{
  "text_encoder_positions": "learned",
  "max_precond_dim": 1536,
  "weight_decay": 0.1
}
Rows from expert 5 of block 3 of the audio encoder, named by matrix and row number. Rows with one number belong to one neuron. Each number is 50 + 15 x the weight over its row's rms, rounded and kept within 0 to 99. All counts start at 0. After the name is the row's rms in percent of the matrix's.
# up: expert up (encoder.blocks.3.mlp.up, 16x80x160), inputs 0-159
# down: expert down (encoder.blocks.3.mlp.down, 16x160x80, transposed), outputs 0-159
up.44 112:44 36 68 18 09 44 49 53 57 55 55 22 40 52 57 31 64 52 37 40 21 50 39 51 44 47 54 38 67 45 57 65 45 51 26 46 42 68 29 51 58 62 30 14 57 66 41 75 71 79 39 62 48 52 26 64 49 55 60 54 60 49 52 24 47 61 80 48 40 52 76 69 42 59 68 40 61 61 63 51 27 38 58 50 57 65 26 66 30 51 43 54 63 39 65 52 22 60 43 50 49 54 45 28 34 32 37 86 53 42 45 61 25 54 46 59 22 58 39 76 73 27 38 56 53 69 60 64 22 42 42 59 41 46 73 63 27 61 72 45 51 32 74 80 50 56 27 58 81 44 54 68 52 33 58 52 53 59 46 40
down.44 099:77 38 99 59 38 51 54 52 63 14 62 68 55 56 43 57 48 58 64 60 31 31 41 57 17 24 35 31 39 65 55 74 48 41 39 49 49 53 57 63 52 34 38 35 32 45 54 45 57 48 72 44 41 46 49 53 74 38 42 37 63 51 48 55 60 64 48 27 48 81 49 60 38 51 86 64 23 28 61 41 38 50 60 42 55 63 48 62 00 46 61 42 64 41 50 44 69 31 51 73 55 61 57 47 46 37 36 44 40 55 49 44 66 26 55 45 45 59 39 53 47 73 56 84 49 99 36 47 61 57 51 87 46 57 60 50 81 73 38 37 33 43 55 55 44 64 57 52 32 74 40 46 61 56 47 66 58 38 73 38
up.45 092:82 42 45 28 49 53 33 29 47 30 37 68 38 63 45 41 36 77 22 48 56 42 31 48 47 72 35 69 38 44 47 31 64 50 59 76 66 45 72 59 67 09 52 63 58 57 39 36 46 78 12 50 47 39 41 30 54 51 42 68 27 44 55 48 57 08 53 56 57 32 37 25 37 45 79 92 65 44 48 63 51 51 30 72 54 58 59 82 49 70 59 53 51 26 50 40 74 53 50 35 37 44 46 16 42 37 61 55 41 58 47 53 34 55 20 50 71 52 51 30 25 39 42 65 36 38 47 57 51 50 30 43 50 55 60 58 80 45 40 51 58 46 47 53 53 52 65 44 42 57 90 45 45 54 64 40 67 47 46 33
down.45 090:38 79 49 31 22 79 59 76 41 50 49 64 39 53 03 61 71 37 44 48 65 44 38 61 60 67 55 59 33 11 51 44 51 69 64 39 51 36 41 27 40 27 44 35 40 30 46 38 50 41 16 38 64 49 83 58 50 47 43 57 62 65 63 48 49 49 34 50 43 43 63 65 62 76 35 70 72 48 58 29 27 36 46 36 64 61 53 38 46 42 58 50 37 42 35 56 13 75 32 30 77 56 57 66 48 23 67 39 48 46 50 49 50 35 67 46 75 31 40 63 45 55 21 51 49 46 44 84 33 49 40 18 61 41 43 49 22 38 42 51 42 44 55 34 37 68 72 56 62 58 32 38 53 31 56 41 48 64 53 59
up.46 106:48 71 42 63 44 51 49 71 22 58 73 35 69 75 59 63 48 58 52 36 51 69 52 48 72 68 34 24 42 49 47 63 36 64 50 36 70 50 64 51 45 30 31 31 50 56 99 28 11 56 38 69 88 52 60 51 40 43 31 75 48 44 34 48 37 72 38 43 23 44 34 62 51 48 78 44 51 48 45 41 43 76 30 52 67 50 50 45 75 52 53 55 34 30 38 49 50 52 45 59 30 86 78 55 41 53 32 58 53 35 58 68 51 23 61 49 55 36 30 55 47 58 42 67 42 31 48 25 32 58 21 63 50 45 61 59 41 42 62 37 49 59 66 26 44 37 66 49 50 70 70 59 57 71 53 65 40 44 33 43
down.46 114:40 26 54 52 39 72 48 27 65 39 36 31 49 45 41 39 17 76 44 74 59 61 62 49 49 69 47 37 58 65 47 33 91 54 53 58 36 45 59 30 37 66 38 36 54 31 44 75 35 49 72 52 28 51 39 43 39 35 34 53 39 44 56 69 51 57 48 55 51 36 29 55 43 79 52 20 63 35 62 24 92 74 51 55 49 39 51 47 30 42 76 37 64 56 42 40 60 44 51 44 63 36 41 46 50 97 67 54 46 46 65 51 49 57 25 99 46 48 39 35 54 31 46 27 32 29 30 58 43 39 54 53 33 33 51 35 56 53 36 65 59 52 40 58 55 45 57 93 67 65 57 45 49 46 47 47 45 47 42 47
up.47 088:49 43 41 38 63 54 43 63 45 42 27 86 44 49 42 63 26 62 52 64 25 41 42 81 54 50 54 58 67 40 39 73 03 38 47 42 70 41 70 49 82 46 33 72 16 47 32 37 55 61 54 59 55 59 40 57 51 48 34 70 56 57 54 50 24 51 54 72 56 62 20 30 38 66 33 43 45 76 29 29 50 24 60 36 55 19 38 54 23 28 46 59 61 44 73 63 53 49 73 44 53 75 83 29 20 42 65 62 42 49 48 30 52 89 47 51 48 34 53 54 47 53 55 62 48 44 34 46 50 36 58 73 68 64 63 69 52 37 44 35 54 46 45 36 45 40 31 45 48 73 39 51 41 40 35 54 53 78 64 45
down.47 084:74 41 62 49 55 48 56 18 33 53 46 45 58 30 55 55 33 41 26 35 32 40 44 60 47 33 49 47 47 65 42 46 58 51 39 54 52 22 40 36 66 38 50 41 40 53 68 57 69 54 42 67 45 55 55 28 47 02 46 38 45 80 70 55 56 65 61 60 52 57 75 64 65 44 49 46 64 24 68 49 35 40 59 54 45 42 51 17 30 42 54 60 28 51 52 52 40 22 60 49 61 37 76 57 55 55 35 70 58 56 67 75 73 57 13 45 79 43 77 38 55 73 37 31 31 48 39 31 58 56 30 48 25 32 73 48 48 60 33 48 38 55 39 51 87 57 57 81 52 53 45 75 65 64 80 80 61 76 53 50
up.48 094:62 37 67 48 53 46 44 40 46 52 57 69 52 41 54 37 37 40 42 63 65 72 45 32 42 58 36 74 76 48 72 40 75 65 41 59 56 50 38 71 45 35 86 55 37 41 61 47 68 45 69 61 56 57 38 45 46 87 63 46 63 73 40 63 23 54 43 69 42 38 07 41 41 35 49 61 51 44 17 41 56 85 41 37 43 49 54 33 31 51 60 61 56 23 40 53 77 54 50 38 61 65 48 34 44 30 49 55 42 42 22 16 43 30 58 40 25 38 42 63 38 29 27 51 30 77 46 28 61 59 52 40 59 78 27 58 68 49 50 40 62 46 61 62 43 69 45 28 46 61 34 36 57 83 71 18 67 49 50 63
down.48 098:60 46 77 51 48 62 86 56 41 87 46 43 61 49 55 84 41 70 49 61 61 13 40 64 45 66 40 52 39 39 42 59 40 41 42 47 54 48 58 56 45 51 52 18 28 27 57 56 30 51 34 68 36 32 42 63 22 56 33 58 32 60 69 43 69 46 51 56 70 45 52 46 67 41 32 32 27 37 61 59 61 57 62 41 46 42 44 42 54 31 36 43 58 34 53 33 37 36 37 21 65 52 23 53 63 35 39 51 38 30 24 63 43 94 70 38 16 48 44 41 46 59 83 40 58 47 34 48 29 75 56 43 30 55 30 46 40 57 85 43 40 47 67 62 47 59 74 73 36 37 44 40 44 53 37 82 63 40 46 49
up.49 096:65 72 52 31 76 62 43 43 49 40 56 28 48 50 71 37 47 22 41 69 48 51 48 45 83 74 71 57 42 30 51 53 63 57 55 70 38 56 51 54 54 60 43 57 59 34 67 49 33 67 56 26 81 64 47 52 47 37 44 66 52 67 62 42 65 42 53 35 78 63 83 54 43 37 84 43 55 64 47 77 60 73 46 42 49 33 38 64 50 64 33 49 52 47 29 41 42 44 41 39 57 82 52 65 46 47 60 58 24 62 64 55 49 51 75 59 75 44 41 61 31 53 27 17 36 40 55 20 74 52 55 58 25 51 41 71 36 25 40 34 43 58 91 44 64 32 44 41 42 76 30 29 50 34 49 57 48 32 47 15
down.49 105:35 49 10 33 63 49 56 47 70 64 37 36 46 52 42 38 43 67 49 34 23 51 61 41 45 46 36 57 39 54 65 15 65 62 53 47 64 62 55 61 26 68 59 45 55 56 57 52 35 58 68 56 34 58 51 52 38 51 70 33 50 31 83 48 33 36 51 74 38 64 55 63 68 77 69 69 71 38 25 55 44 81 59 51 62 67 53 76 59 32 54 63 61 37 65 46 68 35 31 43 62 77 49 48 48 66 41 69 77 62 79 41 41 67 48 51 51 54 75 52 37 47 25 41 46 24 26 47 33 15 61 41 31 58 33 31 60 65 44 78 82 31 36 73 63 43 31 45 49 47 52 63 61 43 40 33 64 22 49 48
up.50 110:57 34 53 60 53 48 35 79 41 44 66 34 48 39 28 40 55 46 50 75 49 49 35 80 41 35 72 38 56 61 48 66 60 45 45 58 52 59 19 45 32 47 44 46 87 52 53 14 70 43 28 52 59 30 71 71 46 75 28 68 61 41 45 56 36 54 66 58 56 47 39 68 51 18 70 86 32 58 38 49 48 59 45 31 23 45 61 34 48 59 75 62 51 50 57 34 77 46 49 55 39 58 43 34 52 35 66 31 63 31 31 39 86 44 41 69 37 22 39 66 36 59 65 45 48 60 58 34 51 33 23 30 42 56 63 73 71 26 46 40 53 66 56 67 25 62 58 64 74 28 49 51 25 24 53 57 50 47 58 61
down.50 094:47 49 77 35 64 49 79 58 59 33 26 38 34 53 77 54 43 35 49 65 40 30 49 45 43 54 67 41 66 19 51 41 37 46 39 48 58 33 58 44 57 42 38 48 56 55 69 45 49 41 00 08 56 55 76 40 27 46 47 52 39 49 58 66 35 45 53 27 60 39 50 29 52 32 53 76 26 51 62 47 65 70 55 46 38 56 40 49 46 28 42 23 74 43 48 52 50 85 60 58 67 49 26 65 61 64 57 40 51 36 34 37 60 48 75 44 44 47 42 31 51 50 67 19 30 57 55 25 57 37 13 52 35 66 53 52 40 42 59 24 60 31 65 43 64 13 43 71 43 23 51 57 64 32 58 27 34 55 52 55
up.51 090:52 46 50 39 43 66 08 59 54 63 43 51 41 54 47 49 33 59 54 47 43 68 56 36 69 61 50 17 59 39 47 58 63 25 44 66 73 43 35 38 89 49 75 34 60 34 39 16 59 56 55 52 72 32 31 44 39 43 68 60 36 39 42 66 34 37 30 40 48 43 54 61 59 66 36 52 56 47 48 69 58 33 41 49 73 66 54 58 26 61 12 23 40 73 33 37 53 68 53 53 40 52 36 40 47 68 41 41 53 60 67 20 68 47 33 59 40 46 53 70 81 41 45 71 59 66 43 59 39 51 62 67 42 61 54 28 77 34 43 44 65 56 32 28 89 19 30 69 27 54 39 46 37 55 67 66 51 54 63 76
down.51 092:47 46 29 61 18 41 48 41 54 45 63 51 37 43 39 29 44 34 68 49 46 19 26 36 40 31 39 52 43 34 36 27 72 19 54 69 47 53 62 53 43 42 47 56 77 76 43 21 67 55 69 39 69 42 45 69 40 39 65 43 55 48 38 41 66 57 54 58 73 57 34 47 29 65 56 56 43 31 47 26 64 40 49 52 41 54 36 50 08 68 83 42 33 43 57 33 30 32 31 66 60 40 42 62 48 17 37 51 45 64 46 26 61 57 38 36 48 42 97 46 46 43 50 53 54 68 31 69 52 33 47 74 46 32 43 40 58 53 52 38 16 32 48 43 38 36 61 54 41 45 18 54 35 41 43 67 59 61 50 10
up.52 099:35 59 29 46 42 59 53 39 36 30 57 64 44 54 16 73 46 55 25 59 62 25 47 49 36 30 58 48 57 74 32 49 60 38 83 26 63 38 74 31 66 50 64 50 50 32 49 46 64 24 63 66 36 48 63 67 59 52 62 26 46 32 38 46 41 08 68 57 31 65 41 75 53 54 45 53 41 49 59 52 54 36 53 43 48 59 75 60 69 55 45 63 26 30 69 80 49 58 50 56 50 82 44 51 29 53 47 59 69 44 73 70 65 75 63 45 74 38 51 58 38 54 24 47 40 74 67 44 64 54 52 52 41 54 81 52 50 46 58 20 49 21 44 35 45 77 57 75 22 38 56 35 68 36 55 35 72 36 42 35
down.52 091:66 63 53 54 02 44 49 63 39 52 24 41 63 71 58 50 34 50 69 48 65 60 96 62 42 53 66 52 68 30 38 69 51 55 72 65 64 40 31 10 64 43 75 31 46 43 69 35 60 48 27 52 38 61 58 31 66 35 32 42 64 33 40 40 58 57 43 43 60 53 46 39 44 71 43 64 55 73 43 53 41 36 36 62 27 60 61 42 47 44 38 57 89 45 54 49 65 53 45 41 54 46 58 63 42 63 69 69 43 53 64 56 53 32 38 53 58 46 42 39 84 39 49 44 60 50 80 15 56 63 46 54 58 30 57 58 69 34 51 56 49 44 64 65 51 28 47 56 48 70 29 83 28 59 72 47 30 73 14 62
up.53 092:53 74 61 78 56 54 87 53 56 41 47 50 63 19 56 32 41 55 42 58 48 72 32 52 59 48 45 53 55 32 45 55 44 55 62 58 33 46 24 68 47 62 50 74 63 55 36 13 59 38 46 55 34 30 64 68 24 54 59 41 66 45 17 44 57 55 72 64 15 30 77 46 61 35 56 56 30 38 64 50 50 53 53 31 40 48 15 69 62 41 67 43 43 40 28 33 48 64 49 47 57 35 62 47 38 73 51 48 56 36 30 79 45 73 56 72 53 40 57 29 37 62 41 54 56 46 46 27 40 50 69 21 59 37 92 48 48 76 35 42 65 42 66 33 44 46 48 23 68 64 72 47 87 55 60 54 56 31 52 56
down.53 094:71 69 52 55 50 66 28 43 57 47 53 56 45 49 49 48 34 38 46 51 55 51 77 56 49 46 59 38 52 22 49 48 57 58 61 62 43 74 81 50 48 61 54 56 59 50 16 56 38 47 44 80 78 78 51 39 41 55 34 61 43 38 50 79 84 52 33 67 72 57 76 39 52 28 62 46 26 54 27 60 54 63 60 45 56 54 59 35 45 42 45 56 66 37 41 44 67 56 51 09 55 51 65 51 17 56 50 65 55 49 32 61 23 57 21 63 41 47 52 50 78 81 33 59 68 53 59 37 25 59 68 35 29 51 10 48 40 41 41 32 70 41 53 55 51 44 40 63 38 47 19 66 51 55 34 42 64 55 99 60
up.54 124:36 58 80 45 63 47 41 32 48 68 29 55 34 39 37 31 51 62 29 48 45 60 43 84 15 25 71 44 58 59 72 44 53 35 24 70 94 54 56 54 41 64 42 45 45 46 51 51 48 27 73 45 57 63 48 61 59 78 42 69 46 65 47 48 64 32 88 57 37 56 52 72 37 70 58 49 39 56 56 35 65 53 28 40 28 33 52 44 61 54 54 58 60 53 41 55 32 34 51 62 56 56 47 39 46 58 81 67 35 32 51 41 59 26 39 53 59 59 71 62 44 41 46 68 63 34 63 56 30 32 65 51 49 54 75 56 42 28 33 44 34 72 15 41 40 69 41 38 39 49 56 76 82 44 80 81 55 56 46 28
down.54 107:60 66 60 61 84 48 38 64 21 55 38 61 68 49 73 60 43 44 58 34 46 51 50 74 46 42 45 45 34 57 50 74 29 23 72 59 76 42 36 57 25 50 47 49 53 58 64 55 46 46 75 60 35 41 60 42 56 19 32 40 67 42 54 43 63 62 34 51 25 55 51 41 67 44 48 46 60 56 39 52 13 46 59 58 78 32 12 55 58 61 69 79 35 44 40 72 91 64 67 76 38 34 66 26 27 38 60 59 37 55 36 45 21 64 60 49 35 71 19 63 69 52 59 39 46 93 66 63 56 37 58 73 36 40 36 40 26 48 32 42 46 38 43 55 51 61 51 50 40 44 56 48 49 39 52 54 27 64 60 48
up.55 097:46 55 68 51 66 83 48 31 39 37 39 67 52 43 27 36 42 59 45 74 79 58 20 43 52 38 51 49 55 22 42 58 33 36 72 53 50 66 37 49 70 39 22 49 71 58 40 46 29 63 41 62 53 54 64 54 47 58 29 62 68 51 39 65 45 24 53 23 39 31 40 25 44 67 53 46 25 34 37 34 41 28 40 69 70 56 67 62 78 54 45 72 52 56 46 38 24 47 62 25 44 57 80 35 65 55 46 49 35 49 70 57 62 40 80 47 64 40 56 92 48 31 46 66 71 68 53 44 32 67 41 58 55 44 21 32 57 55 67 58 27 48 39 51 44 55 64 52 48 34 69 26 63 88 52 49 64 75 41 39
down.55 093:30 52 51 47 49 58 46 62 58 80 26 73 48 71 64 11 69 31 65 20 43 60 33 75 43 75 66 43 50 57 50 28 39 27 68 56 61 40 50 36 68 36 13 71 60 54 65 67 61 32 60 84 51 50 41 60 58 48 74 48 48 44 46 53 67 51 46 69 49 59 66 76 58 64 38 57 31 69 65 47 55 76 43 42 36 48 58 50 53 61 51 31 50 58 41 41 48 88 52 46 66 36 49 47 36 43 54 62 70 64 70 26 37 38 50 52 44 40 53 29 35 70 34 52 51 65 71 33 29 52 70 40 40 40 46 89 54 43 62 39 56 56 46 32 39 65 47 50 58 69 38 40 30 66 00 51 51 57 54 72
up.56 116:78 45 83 54 63 50 35 52 50 27 37 63 62 65 57 26 27 54 58 64 30 55 40 49 56 61 40 64 68 64 34 63 60 49 40 53 62 34 62 76 56 79 62 81 61 58 56 54 30 45 54 34 48 52 58 38 34 34 60 47 46 45 29 36 56 26 15 82 82 50 56 53 61 56 65 55 40 41 40 37 61 40 38 49 64 44 54 56 54 34 69 61 38 48 00 38 81 21 27 73 57 56 55 50 44 51 59 34 61 50 47 45 36 46 59 41 37 70 42 29 49 18 46 62 58 53 30 56 66 65 66 40 53 46 45 38 57 51 46 20 39 74 88 41 48 70 65 52 39 58 63 62 46 09 38 47 54 68 46 59
down.56 107:68 67 74 33 42 66 49 37 36 63 49 52 41 53 42 33 19 46 37 30 39 54 11 58 67 48 47 57 42 50 64 45 35 50 24 30 85 40 74 60 52 74 34 54 53 66 28 49 69 24 41 44 62 68 63 38 49 43 56 50 25 54 51 25 24 50 56 73 40 53 56 77 64 42 47 50 44 48 53 48 52 48 38 27 32 64 39 52 38 49 33 53 41 63 45 38 49 61 30 59 72 51 51 45 61 56 62 30 19 62 48 76 32 36 68 83 46 44 61 31 54 46 50 48 76 23 65 13 23 43 58 66 59 79 43 39 40 70 54 63 29 45 50 30 64 56 75 43 31 69 66 58 59 58 64 66 46 69 39 32
up.57 105:52 37 38 47 48 60 64 60 69 46 19 20 76 45 52 50 71 51 57 43 38 41 45 62 19 59 55 70 63 57 50 35 51 49 27 47 43 27 37 76 60 66 87 56 42 31 45 52 38 52 53 76 44 56 51 54 59 42 19 32 20 72 63 10 40 48 64 59 71 58 25 47 43 43 54 28 73 66 57 64 49 53 38 55 56 41 43 54 56 42 81 66 44 61 62 60 61 52 77 85 66 48 30 48 34 48 52 48 42 72 37 71 43 38 55 57 56 20 51 46 66 53 40 42 42 44 50 59 58 59 25 56 51 51 60 69 43 50 67 57 62 38 29 36 00 52 70 43 16 65 34 38 38 52 47 50 63 61 50 50
down.57 099:49 31 28 44 51 63 48 32 48 55 65 29 77 22 23 58 38 42 53 50 55 43 57 56 66 59 77 36 35 30 43 44 77 36 49 29 82 76 61 62 41 56 53 53 56 39 63 39 50 46 62 56 55 59 42 30 38 57 82 48 54 84 58 36 48 54 54 33 44 55 45 64 57 38 36 40 50 50 41 60 11 37 56 77 32 37 53 63 62 63 59 63 40 48 42 47 23 17 76 43 46 70 49 62 38 46 75 31 23 37 42 83 47 49 52 46 64 73 47 49 38 53 70 65 40 54 58 70 55 61 49 60 49 35 49 36 46 49 37 45 48 65 22 55 89 66 57 48 64 61 54 24 95 73 54 39 36 32 36 66
up.58 122:55 77 54 53 50 53 41 35 41 69 61 45 45 70 30 58 38 19 46 20 52 35 34 62 47 34 45 53 53 41 60 65 45 43 30 70 01 37 60 65 34 53 51 49 65 63 42 68 51 60 38 66 74 67 46 56 32 37 68 42 31 46 56 70 52 29 32 48 53 17 78 59 17 57 44 40 51 47 54 73 52 39 62 30 68 26 36 36 30 55 55 65 55 71 71 53 74 61 54 35 61 49 44 74 95 22 70 35 63 52 53 56 54 48 58 67 32 61 62 53 56 59 59 65 42 47 60 34 50 53 88 33 41 42 41 40 22 37 36 50 68 61 81 59 47 40 66 45 52 52 42 34 61 31 42 58 28 37 55 38
down.58 119:40 62 60 44 37 17 17 42 54 54 68 54 42 64 37 52 60 37 48 36 48 46 54 36 12 42 33 46 54 61 35 44 46 38 53 21 41 57 48 65 43 44 51 48 46 35 31 59 58 65 81 51 30 63 67 52 52 55 50 59 36 43 26 28 42 44 39 56 50 45 50 60 56 62 56 54 50 63 19 62 45 32 47 57 61 77 43 48 17 44 34 32 41 32 36 37 46 48 74 77 29 61 45 68 38 15 38 42 55 03 19 40 58 23 30 47 43 43 45 63 31 47 77 35 56 59 60 69 29 37 67 13 43 60 23 35 39 53 46 42 45 59 54 57 52 55 47 44 74 43 50 78 40 55 78 80 45 36 45 73
up.59 086:61 44 78 74 27 45 31 55 69 79 63 57 41 53 65 56 43 58 35 64 61 23 51 50 72 45 54 56 45 47 41 84 51 42 41 59 62 64 71 60 68 68 54 58 39 72 29 60 42 57 44 61 40 19 48 80 32 77 58 70 56 53 47 45 28 48 34 47 36 53 79 70 48 39 40 60 48 56 44 51 49 49 55 60 56 49 28 53 49 57 60 41 46 66 50 54 67 63 52 80 53 15 50 30 40 52 23 48 55 34 55 68 56 68 32 24 25 46 35 42 40 35 47 36 34 38 33 75 66 26 30 50 59 50 57 58 51 95 22 11 29 45 32 47 40 42 55 78 62 31 47 58 35 65 42 60 46 40 72 62
down.59 095:29 54 27 56 48 69 52 67 59 64 59 44 56 21 35 56 65 73 55 81 52 52 41 66 79 72 05 80 43 67 50 61 37 46 54 59 44 67 50 47 50 40 47 26 30 31 26 61 41 46 46 51 51 43 59 55 27 22 42 57 75 44 88 51 64 41 49 55 61 53 27 50 31 74 48 56 56 39 50 37 32 54 70 70 68 37 42 34 35 54 91 51 58 69 80 54 48 43 43 63 45 69 58 37 58 49 35 39 22 45 58 46 68 64 20 82 27 47 48 51 51 50 47 36 25 36 61 47 38 41 58 27 72 53 69 52 50 54 48 61 29 54 43 62 48 42 21 64 55 47 55 55 67 72 62 58 56 37 25 39
up.60 074:18 32 71 39 27 70 46 72 56 48 49 51 67 38 47 40 57 55 56 56 41 30 36 32 59 61 60 55 43 54 53 50 79 26 64 62 36 73 64 38 55 60 40 48 54 49 44 58 63 62 51 47 42 83 52 65 64 62 76 43 65 46 59 61 41 50 45 39 46 45 72 59 49 52 32 62 55 37 64 41 67 87 56 15 51 37 56 68 64 57 60 67 75 45 64 57 58 27 45 45 62 06 37 25 64 46 68 37 51 55 27 24 47 46 60 40 66 54 72 43 48 50 22 61 46 51 51 88 84 15 54 48 44 63 64 40 56 48 70 65 62 62 39 50 30 33 52 50 60 51 44 40 77 50 50 73 16 42 72 77
down.60 117:27 40 26 57 28 40 54 61 57 40 73 47 37 57 55 59 54 66 60 56 78 25 72 51 55 59 45 61 72 75 52 41 68 84 51 40 33 47 55 79 43 52 42 29 55 30 28 38 47 40 32 43 57 57 36 60 67 70 71 40 40 66 29 43 58 29 52 64 74 40 55 62 50 49 34 33 54 52 48 55 73 67 61 47 59 37 54 75 72 50 47 44 55 18 27 33 46 18 50 43 59 33 45 45 64 64 05 68 59 45 56 30 51 52 68 48 49 51 47 41 71 30 45 45 46 29 11 59 72 34 30 57 42 75 60 51 74 54 72 63 64 46 52 41 74 29 58 56 42 50 71 38 86 39 48 58 53 30 47 34
up.61 095:67 45 63 37 54 51 51 34 63 69 67 13 47 26 48 20 65 47 78 46 59 74 54 46 54 72 99 44 49 45 51 66 52 46 47 42 46 38 51 48 43 40 85 40 30 38 62 43 67 52 54 34 49 47 49 54 44 66 52 66 48 32 36 74 42 60 63 46 38 52 42 33 46 52 54 22 64 50 42 35 64 40 48 60 80 50 54 40 63 83 59 70 35 45 57 29 34 27 43 33 51 55 44 34 89 41 32 46 26 87 43 73 55 39 65 41 41 79 65 40 56 65 16 50 67 76 24 61 46 42 50 54 43 51 54 39 21 70 32 57 30 24 64 41 52 65 55 40 56 50 56 48 61 58 68 39 48 43 73 46
down.61 099:67 26 71 66 58 48 51 52 68 41 41 50 41 11 59 08 66 37 59 21 49 21 41 46 25 66 58 59 41 48 54 54 44 28 50 74 60 52 57 62 84 35 36 39 38 68 49 58 56 54 78 61 65 47 54 47 55 45 44 51 50 44 66 58 50 69 58 42 45 46 67 02 63 60 72 52 34 51 66 32 45 67 40 54 41 48 39 68 46 54 39 63 52 62 91 46 64 71 41 47 67 28 56 41 57 63 55 52 67 14 56 52 21 52 35 67 64 47 58 48 29 40 47 48 61 09 52 44 58 60 68 59 45 74 47 56 68 66 60 53 57 69 75 51 38 31 19 42 62 34 27 40 42 68 56 37 55 43 48 62
up.62 092:25 47 59 53 32 40 41 59 36 50 71 53 72 59 51 31 64 58 41 52 57 49 38 29 58 72 57 38 43 59 47 66 54 46 49 63 32 92 67 38 63 80 67 56 45 50 46 47 62 57 60 60 48 65 45 77 61 61 49 57 57 69 39 45 53 53 44 46 50 32 46 64 47 60 11 59 35 51 44 54 65 70 44 22 63 44 47 52 80 54 63 59 73 58 48 64 61 30 42 45 64 66 40 36 44 60 48 31 36 63 50 29 63 39 67 29 44 34 41 37 69 42 40 56 51 56 25 88 51 00 45 08 29 73 48 28 63 48 51 65 67 60 57 64 42 36 32 33 72 49 48 43 62 53 50 56 06 63 55 64
down.62 126:24 23 02 65 61 40 53 71 68 57 53 20 55 60 61 52 46 49 44 20 49 21 54 72 52 85 46 52 41 32 30 63 73 51 58 61 46 41 65 39 63 50 25 46 45 44 27 48 80 50 42 23 60 39 47 76 66 57 49 37 43 47 76 51 44 29 63 51 55 53 39 49 45 40 53 37 45 60 54 51 79 39 43 36 24 49 62 55 46 53 43 37 46 56 22 46 54 30 22 52 35 64 58 27 73 43 10 59 61 57 69 51 38 64 63 21 44 25 64 48 58 58 49 36 58 33 22 56 44 57 77 39 41 28 72 52 62 55 59 36 58 35 49 46 39 33 63 43 65 51 61 45 51 59 27 41 67 33 60 21
up.63 107:50 60 26 71 68 20 51 68 54 37 44 38 41 34 57 64 44 38 68 41 76 71 75 06 48 35 40 56 50 76 49 50 33 24 56 55 62 47 49 47 36 67 77 52 54 50 56 73 64 49 80 64 44 53 42 54 44 38 48 24 39 74 44 70 31 48 47 46 67 61 34 44 65 46 56 27 37 38 26 60 47 31 64 67 51 43 54 62 47 68 63 54 34 24 59 71 37 45 65 64 36 63 51 82 49 47 20 49 37 51 44 61 53 48 85 46 48 43 49 57 44 20 59 68 74 66 62 42 40 59 30 49 53 75 40 72 33 31 58 32 34 58 66 58 34 73 43 49 38 38 41 46 25 25 45 16 45 53 57 72
down.63 107:67 22 48 63 43 71 56 45 64 51 55 33 46 51 54 48 42 56 70 77 57 33 41 65 58 51 60 60 57 52 42 42 51 27 14 51 78 88 59 34 55 74 59 53 66 49 81 40 45 40 27 32 31 65 62 59 40 71 61 63 33 53 41 43 72 22 63 27 17 57 50 38 45 65 57 64 54 59 56 57 46 51 38 30 41 58 50 49 75 46 34 44 44 33 48 55 55 23 64 48 58 34 32 47 48 44 65 44 32 54 48 52 56 55 51 41 47 59 06 59 48 20 76 30 60 64 66 30 53 47 28 99 56 62 36 64 51 20 69 33 50 64 62 43 44 40 40 62 57 51 50 38 40 81 57 59 39 63 34 78
up.64 080:44 66 59 43 44 69 44 83 56 54 58 41 49 62 43 36 55 72 49 63 54 35 23 54 33 70 80 59 42 60 45 59 64 22 50 33 34 89 55 26 50 58 62 46 39 44 74 60 57 64 45 45 62 77 53 58 55 57 54 69 56 44 38 41 35 36 37 42 37 42 70 61 36 57 15 50 52 35 65 19 75 54 56 35 62 48 51 64 68 53 45 61 53 45 47 33 57 39 59 51 50 62 56 22 56 54 46 51 56 54 25 42 41 49 59 47 22 41 48 39 51 42 46 66 35 74 59 98 50 00 46 41 35 36 61 53 57 71 57 74 44 72 56 45 40 55 55 57 40 53 37 54 44 61 67 45 00 49 60 56
down.64 107:25 41 20 42 37 57 54 64 42 28 49 36 55 66 51 62 40 84 70 41 61 29 51 44 54 47 46 55 58 43 32 46 63 56 48 48 00 53 35 46 24 26 48 43 47 48 34 40 42 55 53 41 47 35 31 58 42 69 32 36 27 43 47 42 56 37 59 79 65 29 43 64 28 67 40 55 44 44 44 67 67 35 47 48 41 36 47 52 56 47 70 47 49 41 16 39 57 52 31 45 57 53 71 49 55 24 48 54 42 64 60 62 59 48 42 33 39 62 44 64 38 61 30 81 39 20 35 54 70 12 44 31 51 53 68 47 62 61 40 70 49 32 30 47 68 33 67 27 63 49 59 29 48 43 50 56 99 41 47 16
up.65 083:27 20 55 50 25 52 57 71 23 45 51 56 68 34 52 48 64 38 62 43 51 38 44 54 40 54 88 39 76 91 62 50 56 63 56 46 37 68 66 34 38 44 61 36 51 55 54 55 78 66 39 49 37 91 58 56 51 62 42 53 51 54 27 85 72 46 55 29 66 39 43 75 36 52 12 63 47 46 52 58 54 58 61 37 42 47 45 40 50 55 99 59 65 56 59 26 51 19 67 52 50 39 55 52 71 51 47 47 60 50 35 26 57 47 77 50 65 54 51 48 52 54 81 61 38 63 58 81 41 20 64 57 33 39 42 56 62 64 35 56 61 51 37 54 44 41 39 51 45 40 46 38 65 36 41 46 14 39 67 40
down.65 100:59 71 08 55 52 52 60 58 53 57 47 50 39 53 75 46 43 54 38 45 30 13 49 32 44 67 54 56 48 41 39 56 62 38 53 72 60 51 61 75 44 57 57 40 57 34 31 40 39 67 39 44 20 52 35 61 39 52 76 40 39 54 43 31 37 44 48 47 54 37 56 33 57 40 49 39 44 61 58 55 62 48 53 48 38 66 69 54 41 51 54 45 88 37 31 34 38 07 36 42 45 76 56 43 52 42 09 96 43 32 49 48 40 53 52 11 67 75 66 64 52 49 58 36 46 12 34 77 51 50 43 43 47 82 54 39 52 55 60 47 60 73 44 24 49 38 52 55 52 50 33 79 83 22 46 54 63 54 65 49